{"win_length": 400, "encoder_widths": [48, 96, 192], "kl_weight": 0.1, "residual_init": "scaled_by_depth", "nesterov": true, "batch_size": 128}
Rows from block 7 of the encoder, named by matrix and row number. Each number is 200 + 20 x the weight over its row's rms, rounded and kept within 0 to 999. All counts start at 0. After the name is the row's rms in percent of the matrix's.
# dw0: depthwise 5x5 conv (encoder.blocks.7.dw.0.weight, 192x1x5x5, trained with AdamW), a 5x5 kernel
dw0.0,099,203,204,197,218,203,200,188,227,236,189,197,206,184,132,221,198,213,181,204,194,199,196,215,164,198
dw0.1,081,200,194,205,195,198,206,172,157,197,198,200,185,258,167,183,193,238,179,187,201,202,204,202,210,197
dw0.2,111,192,207,187,195,182,199,228,284,200,204,209,189,219,196,213,201,197,223,205,189,203,190,201,203,197
dw0.3,116,198,198,196,190,206,196,180,221,220,195,204,186,110,192,207,199,206,193,203,195,201,203,194,207,198
dw0.4,075,189,231,165,213,197,188,225,150,176,175,213,226,198,207,207,184,216,209,233,193,199,188,212,199,196
dw0.5,082,204,201,195,189,206,196,216,206,195,190,202,237,209,153,207,187,180,172,159,174,208,190,158,200,207
dw0.6,091,201,177,210,185,208,201,203,154,205,200,195,267,232,193,193,195,229,208,215,204,200,208,198,196,196
dw0.7,134,199,202,206,197,198,201,205,194,193,215,199,194,281,241,188,203,179,211,184,211,204,196,202,207,191
dw0.8,111,198,206,197,204,198,204,208,173,231,208,195,198,183,172,182,196,215,134,203,226,203,178,223,183,197
dw0.9,091,204,194,214,188,204,203,196,237,174,200,199,202,128,235,198,200,196,199,168,210,202,199,196,200,201
dw0.10,080,197,195,207,200,194,207,175,156,184,209,204,196,223,206,193,197,188,131,197,203,197,194,217,167,206
dw0.11,072,198,187,214,190,194,200,172,164,206,204,206,185,217,226,200,201,190,127,177,210,198,204,203,201,192
dw0.12,079,201,191,192,170,206,205,189,136,192,189,215,181,201,222,190,188,243,188,215,195,204,176,215,211,204
dw0.13,111,216,227,226,178,200,189,185,205,215,209,198,214,220,214,213,205,223,247,214,187,204,233,223,232,222
dw0.14,106,203,196,196,208,195,206,198,165,171,212,189,209,129,203,208,204,220,227,219,177,196,192,187,197,207
dw0.15,107,196,200,205,209,198,205,211,199,187,207,199,129,207,188,220,195,193,153,182,203,181,214,173,197,209
dw0.16,069,198,187,188,176,194,183,224,175,203,199,214,145,260,204,204,204,188,216,188,196,202,203,202,195,204
dw0.17,071,199,203,198,202,200,195,207,246,214,192,199,217,123,221,197,205,183,215,185,205,196,203,189,202,198
dw0.18,087,201,195,207,197,201,199,200,186,202,202,201,190,222,140,203,200,203,268,216,193,199,223,204,201,201
dw0.19,108,194,193,244,204,201,206,222,246,245,208,180,207,228,221,212,201,213,216,189,202,221,188,184,204,198
dw0.20,099,200,188,217,203,199,205,183,232,196,188,207,185,244,214,207,178,204,264,221,187,208,213,191,195,212
dw0.21,113,193,205,218,190,198,191,157,145,213,195,186,181,166,195,206,205,221,217,183,217,202,193,186,200,169
dw0.22,095,200,200,224,199,204,203,210,236,235,198,205,189,224,145,178,191,184,196,180,204,203,207,198,159,208
dw0.23,092,189,201,209,206,198,210,197,174,226,200,182,195,217,217,192,194,205,277,178,212,205,209,206,220,204
dw0.24,176,201,205,193,206,198,202,206,204,192,200,196,199,298,198,196,202,205,199,193,197,197,200,195,203,200
dw0.25,087,192,209,237,230,219,206,205,206,247,203,198,209,231,214,186,210,200,201,247,169,191,200,214,200,201
dw0.26,089,196,209,188,208,197,196,214,161,189,203,205,124,230,191,200,199,196,228,210,202,204,208,201,205,201
dw0.27,109,197,208,196,191,201,213,167,173,220,196,209,174,195,224,188,164,198,143,190,185,198,188,210,225,184
dw0.28,091,195,197,198,198,200,201,192,164,172,204,200,193,237,195,193,198,207,184,175,173,199,194,133,212,199
dw0.29,091,206,179,203,228,184,212,208,211,197,201,198,233,174,190,218,191,260,191,214,216,221,215,197,233,198
dw0.30,105,198,201,202,197,203,198,194,213,187,206,204,265,186,224,197,188,212,138,204,186,192,192,207,207,198
dw0.31,095,202,193,196,223,185,203,181,191,157,200,197,203,212,220,150,205,183,221,178,169,198,200,164,197,218
dw0.32,145,193,196,218,200,190,199,211,203,203,196,201,212,285,202,191,195,194,235,209,197,196,181,200,207,199
dw0.33,120,203,195,199,213,191,184,170,181,198,190,211,192,222,185,210,216,246,249,221,180,206,212,187,233,206
dw0.34,101,198,207,185,199,201,195,196,235,186,197,208,184,114,202,206,200,212,183,208,196,198,204,200,203,196
dw0.35,092,206,188,177,195,197,199,187,226,213,199,207,202,224,201,213,186,199,269,200,194,211,182,245,206,198
dw0.36,106,203,209,216,201,195,196,182,194,205,204,200,226,141,165,209,192,209,152,180,198,200,196,222,219,194
dw0.37,098,205,198,199,195,190,199,214,174,225,197,192,180,129,214,232,180,206,183,186,182,212,207,187,200,204
dw0.38,083,192,208,205,217,209,224,227,195,209,206,216,207,220,199,193,223,246,231,224,221,203,236,233,213,191
dw0.39,094,196,212,192,210,198,203,204,181,192,205,202,176,260,234,192,201,211,167,173,207,196,210,161,188,197
dw0.40,120,171,208,204,201,193,198,217,226,212,170,223,233,225,234,192,204,219,239,194,208,183,216,227,216,201
dw0.41,106,189,219,201,202,195,198,197,217,218,196,204,180,114,194,202,199,195,205,196,200,196,219,179,211,198
dw0.42,091,201,197,198,200,200,198,197,202,200,196,201,186,237,178,206,204,189,113,210,199,196,202,195,202,201
dw0.43,099,185,203,187,190,197,178,205,203,233,185,225,244,228,212,203,187,203,235,227,187,209,195,239,189,191
dw0.44,075,198,195,202,183,207,204,182,198,210,188,205,196,229,182,218,191,217,252,173,199,203,164,162,171,193
dw0.45,117,198,201,199,193,200,208,200,161,213,199,193,205,130,176,185,198,206,201,164,199,199,199,177,219,211
dw0.46,091,196,214,194,229,182,194,198,225,205,190,204,196,276,212,200,211,191,176,185,209,200,186,189,220,198
dw0.47,092,200,209,168,188,203,203,209,121,235,192,197,194,205,203,191,198,206,223,190,205,196,195,184,200,195
dw0.48,101,198,198,191,229,188,194,218,222,193,196,205,226,174,154,184,191,184,148,170,188,201,208,208,194,193
dw0.49,083,204,199,192,195,201,197,194,206,206,201,203,211,273,156,193,199,192,202,234,210,195,195,180,177,193
dw0.50,129,207,178,215,188,211,199,192,210,211,197,204,197,283,210,203,193,220,187,187,182,200,198,203,221,201
dw0.51,106,199,213,181,210,201,198,180,211,213,194,205,213,282,175,198,196,189,208,190,212,200,200,177,212,195
dw0.52,109,202,193,207,216,203,195,195,165,188,199,204,204,117,208,192,197,184,174,190,200,204,201,206,199,208
dw0.53,116,200,205,202,204,199,210,215,289,190,185,189,186,210,202,211,197,200,223,205,186,203,199,193,192,205
dw0.54,096,202,185,229,206,182,200,209,163,207,199,199,186,267,239,200,198,221,184,206,202,202,198,203,202,194
dw0.55,125,199,197,207,202,202,199,202,175,199,195,200,191,114,221,202,200,192,171,189,195,196,195,216,206,205
dw0.56,131,197,217,199,205,213,198,190,200,193,189,221,180,156,190,191,170,206,134,214,208,210,202,177,201,195
dw0.57,087,212,201,199,205,195,179,211,246,214,212,218,166,267,196,196,187,214,203,181,203,201,202,191,197,200
dw0.58,109,213,193,213,217,189,202,213,262,223,209,196,196,227,222,201,209,178,231,219,205,189,196,215,167,204
dw0.59,088,199,200,219,184,180,205,177,233,176,216,198,195,174,139,168,194,186,175,196,201,204,210,192,201,203
dw0.60,097,201,209,206,197,201,196,207,193,243,212,204,175,214,252,187,198,219,206,215,226,203,191,206,251,194
dw0.61,083,200,173,144,203,211,202,184,233,224,189,189,163,171,213,184,204,188,170,201,206,204,202,199,197,206
dw0.62,115,197,201,209,201,192,199,189,205,223,190,200,202,142,127,201,204,200,199,188,214,202,199,195,196,197
dw0.63,082,202,223,204,186,204,187,234,232,225,197,209,216,256,192,199,209,176,167,182,186,191,210,194,212,192
dw0.64,080,201,198,196,204,199,200,205,129,207,201,201,183,256,170,206,199,197,190,213,196,198,196,193,192,200
dw0.65,091,194,213,216,200,201,199,215,253,215,178,214,180,264,187,197,204,209,199,188,207,189,208,208,185,212
dw0.66,109,192,227,191,212,206,213,161,170,174,194,170,222,217,192,189,199,205,193,149,199,208,192,211,182,224
dw0.67,096,213,188,221,199,185,185,260,251,210,213,210,200,207,173,189,201,210,193,197,187,201,173,218,207,203
dw0.68,077,200,195,206,200,206,201,203,240,180,208,200,202,224,186,201,198,202,118,201,185,198,198,198,196,197
dw0.69,111,193,203,200,214,188,209,194,222,178,209,186,137,185,203,186,192,167,178,229,195,216,181,196,174,199
dw0.70,108,200,197,190,189,209,197,213,210,222,187,198,183,125,176,212,208,178,199,218,194,193,181,186,224,198
dw0.71,080,215,191,164,213,207,162,218,222,213,192,194,204,142,164,204,203,204,192,200,198,194,220,181,195,206
dw0.72,074,184,210,211,192,180,199,199,192,221,187,190,222,229,272,182,203,191,207,234,199,193,200,194,199,208
dw0.73,108,194,224,158,227,193,201,168,222,194,193,199,194,180,137,182,196,195,215,183,202,203,198,202,202,198
dw0.74,101,203,195,175,190,216,188,227,179,230,179,191,159,152,195,191,213,178,198,233,205,194,185,204,186,196
dw0.75,113,202,195,204,200,204,201,209,195,206,193,198,209,112,181,202,204,208,162,203,200,197,200,205,202,197
dw0.76,113,217,203,191,188,205,190,205,175,191,217,195,170,127,197,193,208,165,179,206,204,213,199,196,198,205
dw0.77,130,188,216,201,201,197,193,196,222,207,198,188,207,253,240,182,207,225,250,219,208,204,188,216,200,192
dw0.78,104,201,196,197,198,199,194,203,201,209,221,218,226,204,275,174,188,211,224,228,211,204,218,197,208,194
dw0.79,102,188,217,154,209,197,208,164,218,179,208,208,210,165,228,204,206,165,193,167,201,195,188,188,183,204
dw0.80,125,207,194,194,249,208,199,213,207,270,205,199,194,206,225,205,196,191,200,167,207,200,204,198,216,196
dw0.81,086,196,201,205,195,199,201,186,177,142,172,191,203,206,158,197,200,199,247,175,205,206,204,200,216,199
dw0.82,067,203,208,195,210,200,207,169,261,183,194,185,201,161,211,198,200,189,149,200,203,200,202,200,211,198
dw0.83,090,193,216,185,199,203,207,181,215,227,185,193,201,141,178,190,191,189,239,232,194,191,203,212,220,182
dw0.84,086,199,202,195,206,199,203,197,206,204,198,201,202,185,163,207,201,192,285,177,198,195,219,207,201,200
dw0.85,104,196,211,219,182,202,198,177,160,207,213,200,195,198,199,188,210,182,130,219,216,188,178,198,202,193
dw0.86,101,199,188,171,212,187,224,179,239,182,210,177,200,259,198,211,210,202,191,212,186,188,193,229,190,195
dw0.87,104,203,196,197,206,190,194,207,174,215,203,201,239,184,166,212,204,181,176,158,192,201,212,148,187,194
dw0.88,079,202,204,155,206,202,198,216,203,220,214,203,215,249,260,180,200,187,208,195,203,195,208,195,203,194
dw0.89,093,192,189,185,192,208,215,185,168,193,194,181,224,143,226,208,189,188,160,186,196,220,179,198,198,198
dw0.90,065,200,199,203,193,198,197,200,167,177,200,205,194,244,126,197,198,204,176,217,200,200,197,198,204,195
dw0.91,080,203,195,201,204,201,201,184,209,185,204,200,188,115,237,197,202,212,216,200,201,197,193,196,208,199
dw0.92,074,195,208,192,220,199,206,208,184,181,211,202,179,212,148,172,191,226,227,170,210,205,191,243,191,195
dw0.93,114,197,195,194,218,201,203,211,152,183,215,214,184,144,169,196,208,197,178,206,206,200,207,232,182,193
dw0.94,094,201,193,150,202,163,191,195,184,208,192,194,249,204,228,195,186,191,190,167,224,209,208,198,188,196
dw0.95,103,199,204,206,200,201,202,195,180,215,200,194,192,282,186,205,208,176,227,216,196,194,195,179,207,203
dw0.96,102,200,190,217,184,204,205,183,162,231,171,200,196,226,137,204,192,199,225,213,201,203,196,208,194,195
dw0.97,114,210,183,125,174,210,202,198,182,174,209,190,210,192,191,182,198,219,229,200,203,203,187,192,199,202
dw0.98,085,194,206,217,185,203,205,176,180,231,193,199,211,144,249,197,197,178,171,190,189,196,193,206,195,202
dw0.99,096,200,201,198,196,207,200,199,197,211,200,200,200,192,215,206,206,152,206,261,209,198,198,172,151,192
dw0.100,092,186,224,229,184,192,218,194,200,184,213,205,186,242,230,199,198,196,209,154,201,199,211,166,216,176
dw0.101,074,183,199,218,203,228,214,190,187,250,216,198,195,186,251,236,191,190,176,203,197,206,202,188,216,208
dw0.102,094,198,208,197,201,198,204,205,155,201,191,196,179,165,213,210,197,240,145,211,194,206,190,226,186,202
dw0.103,093,199,199,199,202,201,189,230,168,197,199,213,162,182,180,204,201,156,228,167,195,196,199,233,226,201
dw0.104,101,212,209,208,210,200,183,176,188,192,191,201,206,149,174,210,195,212,154,222,197,202,204,153,198,192
dw0.105,073,191,194,250,166,206,217,173,185,150,215,178,192,194,206,199,203,169,195,206,185,199,187,189,201,199
dw0.106,102,200,186,227,199,194,194,194,162,189,199,175,124,203,213,192,210,190,214,185,202,201,204,203,202,201
dw0.107,086,208,196,212,198,208,196,220,218,212,190,193,188,148,182,189,206,191,130,191,198,200,207,186,198,209
dw0.108,072,202,186,207,181,199,190,197,151,217,189,203,208,163,222,193,193,177,215,151,180,197,190,186,178,198
dw0.109,084,197,204,177,191,204,208,178,224,196,198,198,189,274,206,195,202,172,178,193,213,205,220,175,195,193
dw0.110,143,203,182,216,202,211,191,210,206,177,184,208,200,189,203,208,200,200,279,201,220,205,213,227,219,188
dw0.111,103,193,215,199,201,206,204,201,150,217,197,191,188,189,247,225,205,210,220,255,208,196,198,194,202,198
dw0.112,115,190,193,199,194,202,221,181,188,207,199,190,228,281,194,203,189,197,226,218,190,207,191,200,195,200
dw0.113,104,199,187,241,198,194,184,214,170,190,208,199,226,135,205,180,204,210,172,196,216,196,189,197,203,202
dw0.114,084,200,197,186,202,200,196,205,252,162,203,196,229,177,219,200,202,180,153,179,190,201,182,188,184,197
dw0.115,084,208,210,202,200,192,205,203,247,204,216,181,172,233,231,190,198,193,254,206,195,205,191,192,175,214
dw0.116,108,195,210,195,184,201,195,182,157,223,203,205,209,272,213,203,209,192,194,171,191,199,206,206,184,198
dw0.117,090,211,179,202,187,209,191,213,163,162,187,212,206,164,174,204,197,185,156,207,206,202,199,180,232,192
dw0.118,080,194,217,166,191,205,203,180,191,169,179,192,178,226,224,194,207,149,234,214,204,204,222,202,196,203
dw0.119,109,192,207,208,191,203,196,193,222,191,200,190,117,194,204,189,193,200,183,214,194,214,184,226,189,207
dw0.120,087,185,207,209,193,187,195,172,218,166,199,210,171,155,227,224,203,162,177,191,204,189,186,215,199,186
dw0.121,100,209,178,206,190,203,197,221,173,163,213,194,216,239,211,164,200,168,207,162,200,203,206,199,183,180
dw0.122,088,201,194,216,201,197,194,203,202,175,198,201,212,126,226,204,192,227,167,186,197,204,184,216,191,198
dw0.123,100,197,202,205,234,174,202,186,181,215,214,195,166,154,166,196,191,191,194,243,191,206,212,202,215,190
dw0.124,082,200,175,178,179,195,201,201,194,205,201,195,201,256,213,193,200,194,211,135,212,198,206,220,198,194
dw0.125,105,200,200,200,202,198,192,206,199,190,204,202,199,203,216,188,211,232,259,201,206,184,244,248,195,213
dw0.126,087,196,210,180,216,197,205,153,166,221,179,183,226,233,198,204,208,206,157,196,199,193,206,229,202,195
dw0.127,087,207,191,199,209,197,197,206,211,177,214,179,209,160,133,193,213,197,188,173,197,194,212,208,229,191
dw0.128,081,199,198,199,192,205,204,195,210,196,194,200,215,256,174,182,205,165,160,193,210,199,215,160,179,204
dw0.129,095,205,200,179,196,211,199,192,132,235,196,203,185,173,219,196,202,170,188,185,208,201,217,218,191,201
dw0.130,099,201,208,191,214,200,190,184,203,223,223,201,203,202,179,276,206,198,200,239,212,196,189,201,211,201
dw0.131,091,204,206,198,191,201,185,198,225,185,210,212,191,119,199,177,204,206,176,194,202,196,200,222,187,196
dw0.132,086,201,198,199,196,202,185,218,217,210,190,204,220,110,212,198,202,190,203,195,203,197,202,200,193,203
dw0.133,089,202,201,191,205,195,197,209,191,202,209,191,218,121,192,185,209,215,224,239,187,199,203,196,192,195
dw0.134,084,151,200,213,185,182,208,177,164,177,190,204,202,207,216,197,253,222,199,219,211,190,205,190,196,204
dw0.135,088,194,205,198,203,201,213,206,178,202,205,184,258,272,195,199,198,200,204,207,201,199,209,195,212,196
dw0.136,090,200,206,202,205,193,188,172,181,175,201,225,152,185,218,215,200,166,236,177,196,192,188,227,185,203
dw0.137,098,194,195,195,214,202,209,200,201,176,196,191,217,249,186,207,214,183,263,209,197,193,214,236,204,195
dw0.138,142,189,199,196,204,204,206,201,213,209,196,212,213,292,192,211,194,207,214,193,188,197,198,192,203,210
dw0.139,114,196,205,213,225,204,190,227,173,193,172,205,185,179,187,197,185,154,208,180,191,205,193,156,171,185
dw0.140,099,193,203,202,190,208,214,204,182,180,210,192,172,142,156,206,201,207,188,156,203,207,189,189,192,195
dw0.141,114,199,204,198,170,215,184,208,219,201,191,224,201,272,218,183,175,205,199,226,209,205,208,196,192,196
dw0.142,097,200,202,203,195,202,207,183,210,189,206,191,236,284,184,197,214,183,192,197,197,207,200,208,197,201
dw0.143,101,215,199,189,215,185,190,213,202,208,177,186,190,227,180,138,216,198,203,162,173,195,196,209,212,182
dw0.144,096,189,200,230,200,194,214,205,163,189,215,189,170,153,189,208,199,166,245,198,201,202,205,207,184,205
dw0.145,085,199,198,201,207,188,200,179,177,170,206,204,218,135,235,187,192,186,168,217,209,203,196,215,189,204
dw0.146,084,211,199,263,210,206,202,249,241,188,180,203,195,204,192,188,195,217,199,194,202,201,178,206,198,201
dw0.147,111,183,192,235,219,191,181,213,174,185,193,214,186,262,227,199,200,218,209,214,173,191,206,199,205,191
dw0.148,097,200,202,200,197,206,202,203,202,180,206,196,201,290,185,205,202,212,174,216,202,201,199,198,197,204
dw0.149,124,201,194,185,204,205,198,205,192,180,217,207,183,123,195,216,194,232,218,184,186,199,188,184,198,206
dw0.150,108,198,195,221,205,199,208,200,198,206,191,182,174,137,224,202,221,169,169,206,177,191,224,214,202,212
dw0.151,157,199,198,202,207,197,200,208,177,211,202,203,207,106,191,201,192,200,203,208,197,206,194,207,193,203
dw0.152,097,194,213,185,212,194,185,224,206,171,213,198,198,172,137,196,196,187,229,209,218,204,193,197,233,189
dw0.153,063,200,198,189,201,204,199,187,205,190,193,195,192,197,140,192,211,178,245,159,207,198,190,169,190,186
dw0.154,126,192,195,196,211,188,216,170,236,198,206,205,199,204,194,199,187,198,277,222,216,204,200,189,211,199
dw0.155,127,209,197,187,203,200,184,217,155,184,208,208,139,201,192,196,171,214,222,195,183,206,211,217,225,196
dw0.156,085,196,208,142,209,199,202,207,151,192,201,197,170,214,176,204,207,215,232,172,197,197,193,202,193,204
dw0.157,111,200,198,202,199,199,198,211,203,203,197,205,206,108,191,204,196,200,211,170,201,200,201,215,199,195
dw0.158,093,210,203,189,207,201,195,191,176,198,187,217,248,183,188,204,200,212,131,185,199,203,184,184,192,191
dw0.159,108,198,215,224,197,217,211,213,196,223,205,180,243,230,232,189,210,210,238,194,176,188,211,229,214,189
dw0.160,088,198,201,206,193,201,205,203,193,197,201,198,214,115,186,192,200,179,178,229,192,197,205,194,187,203
dw0.161,109,198,219,172,189,215,207,190,158,219,206,204,209,140,172,181,201,194,207,195,203,201,179,226,204,205
dw0.162,095,206,192,200,208,197,190,226,256,217,203,173,236,206,220,188,217,242,196,203,215,204,212,179,196,211
dw0.163,102,199,217,175,199,191,226,205,206,205,209,203,265,208,203,200,206,242,221,226,187,174,205,196,193,209
dw0.164,062,202,196,197,193,198,195,170,144,158,182,193,204,238,233,185,200,192,177,193,199,189,208,205,189,202
dw0.165,089,195,214,181,207,200,192,160,207,149,197,216,161,241,206,193,197,233,208,201,204,197,187,189,196,204
dw0.166,089,202,200,194,226,188,187,200,208,227,215,217,200,254,204,207,208,205,241,167,235,198,194,213,201,182
dw0.167,091,193,192,209,203,186,200,222,214,226,193,204,195,270,159,218,207,193,206,173,211,194,209,202,196,187
dw0.168,095,208,196,214,214,205,192,201,284,199,202,203,194,205,191,183,190,225,178,198,193,205,189,178,191,200
dw0.169,093,200,203,195,167,213,200,194,212,203,143,182,168,167,188,215,205,216,204,156,201,206,198,197,212,194
dw0.170,114,196,207,207,197,190,199,209,189,183,209,213,175,121,186,210,207,199,190,176,213,194,204,227,183,200
dw0.171,100,202,203,187,204,199,207,197,199,215,192,188,174,202,211,197,207,220,280,191,203,199,208,161,202,194
dw0.172,083,195,201,222,193,195,193,165,268,198,217,200,202,159,186,183,200,188,176,199,213,198,197,196,210,194
dw0.173,104,195,179,220,201,183,206,208,200,177,192,186,206,270,249,194,192,213,210,201,210,198,204,208,191,204
dw0.174,079,189,198,200,189,199,200,189,221,201,200,207,178,228,150,204,203,197,129,206,186,194,193,197,201,201
dw0.175,123,186,142,160,211,196,179,201,196,209,198,197,209,221,202,183,222,172,195,199,182,202,172,223,182,192
dw0.176,109,200,184,222,189,201,210,200,195,207,195,162,178,168,213,169,195,150,171,171,212,186,185,193,201,192
dw0.177,173,193,203,193,206,200,210,216,175,206,203,195,180,109,206,199,200,200,202,199,200,200,204,205,199,199
dw0.178,104,194,204,223,182,212,192,222,199,233,195,194,178,145,175,180,196,209,164,208,185,204,204,187,181,223
dw0.179,086,199,201,192,201,197,208,179,177,171,216,212,147,150,171,222,208,191,221,188,204,198,194,214,207,196
dw0.180,089,194,208,192,202,196,204,174,245,225,217,200,206,263,208,198,210,217,210,195,202,188,203,214,165,208
dw0.181,100,198,201,203,197,199,203,200,188,205,195,187,226,163,183,208,201,197,278,200,195,198,188,231,200,206
dw0.182,079,218,207,192,200,202,179,230,187,214,202,198,227,252,179,209,179,178,219,184,202,213,199,177,165,180
dw0.183,107,205,206,205,200,196,218,174,220,206,188,200,208,125,186,202,193,183,169,179,203,195,223,192,196,202
dw0.184,103,204,176,153,174,187,195,219,147,213,192,187,204,204,214,193,187,221,212,207,222,212,194,192,231,192
dw0.185,104,201,192,212,192,203,201,194,214,206,196,206,191,112,221,195,200,201,232,192,199,199,200,199,198,202
dw0.186,085,196,204,197,196,199,191,187,154,183,185,204,219,131,201,210,203,177,228,206,198,200,210,194,182,205
dw0.187,098,199,197,204,206,195,200,208,187,193,207,195,225,112,190,204,210,183,187,192,197,194,207,184,213,200
dw0.188,113,194,210,194,200,200,206,191,191,172,186,197,170,222,163,200,202,239,219,159,198,207,194,197,153,198
dw0.189,073,201,190,212,204,192,205,188,193,191,214,187,236,175,156,168,192,204,256,187,216,205,194,185,190,205
dw0.190,124,204,184,212,202,196,203,194,208,187,207,201,216,131,140,200,199,209,193,203,194,196,204,207,206,185
dw0.191,093,203,201,186,201,196,191,207,184,200,213,206,208,262,198,183,203,177,266,194,204,201,196,193,194,206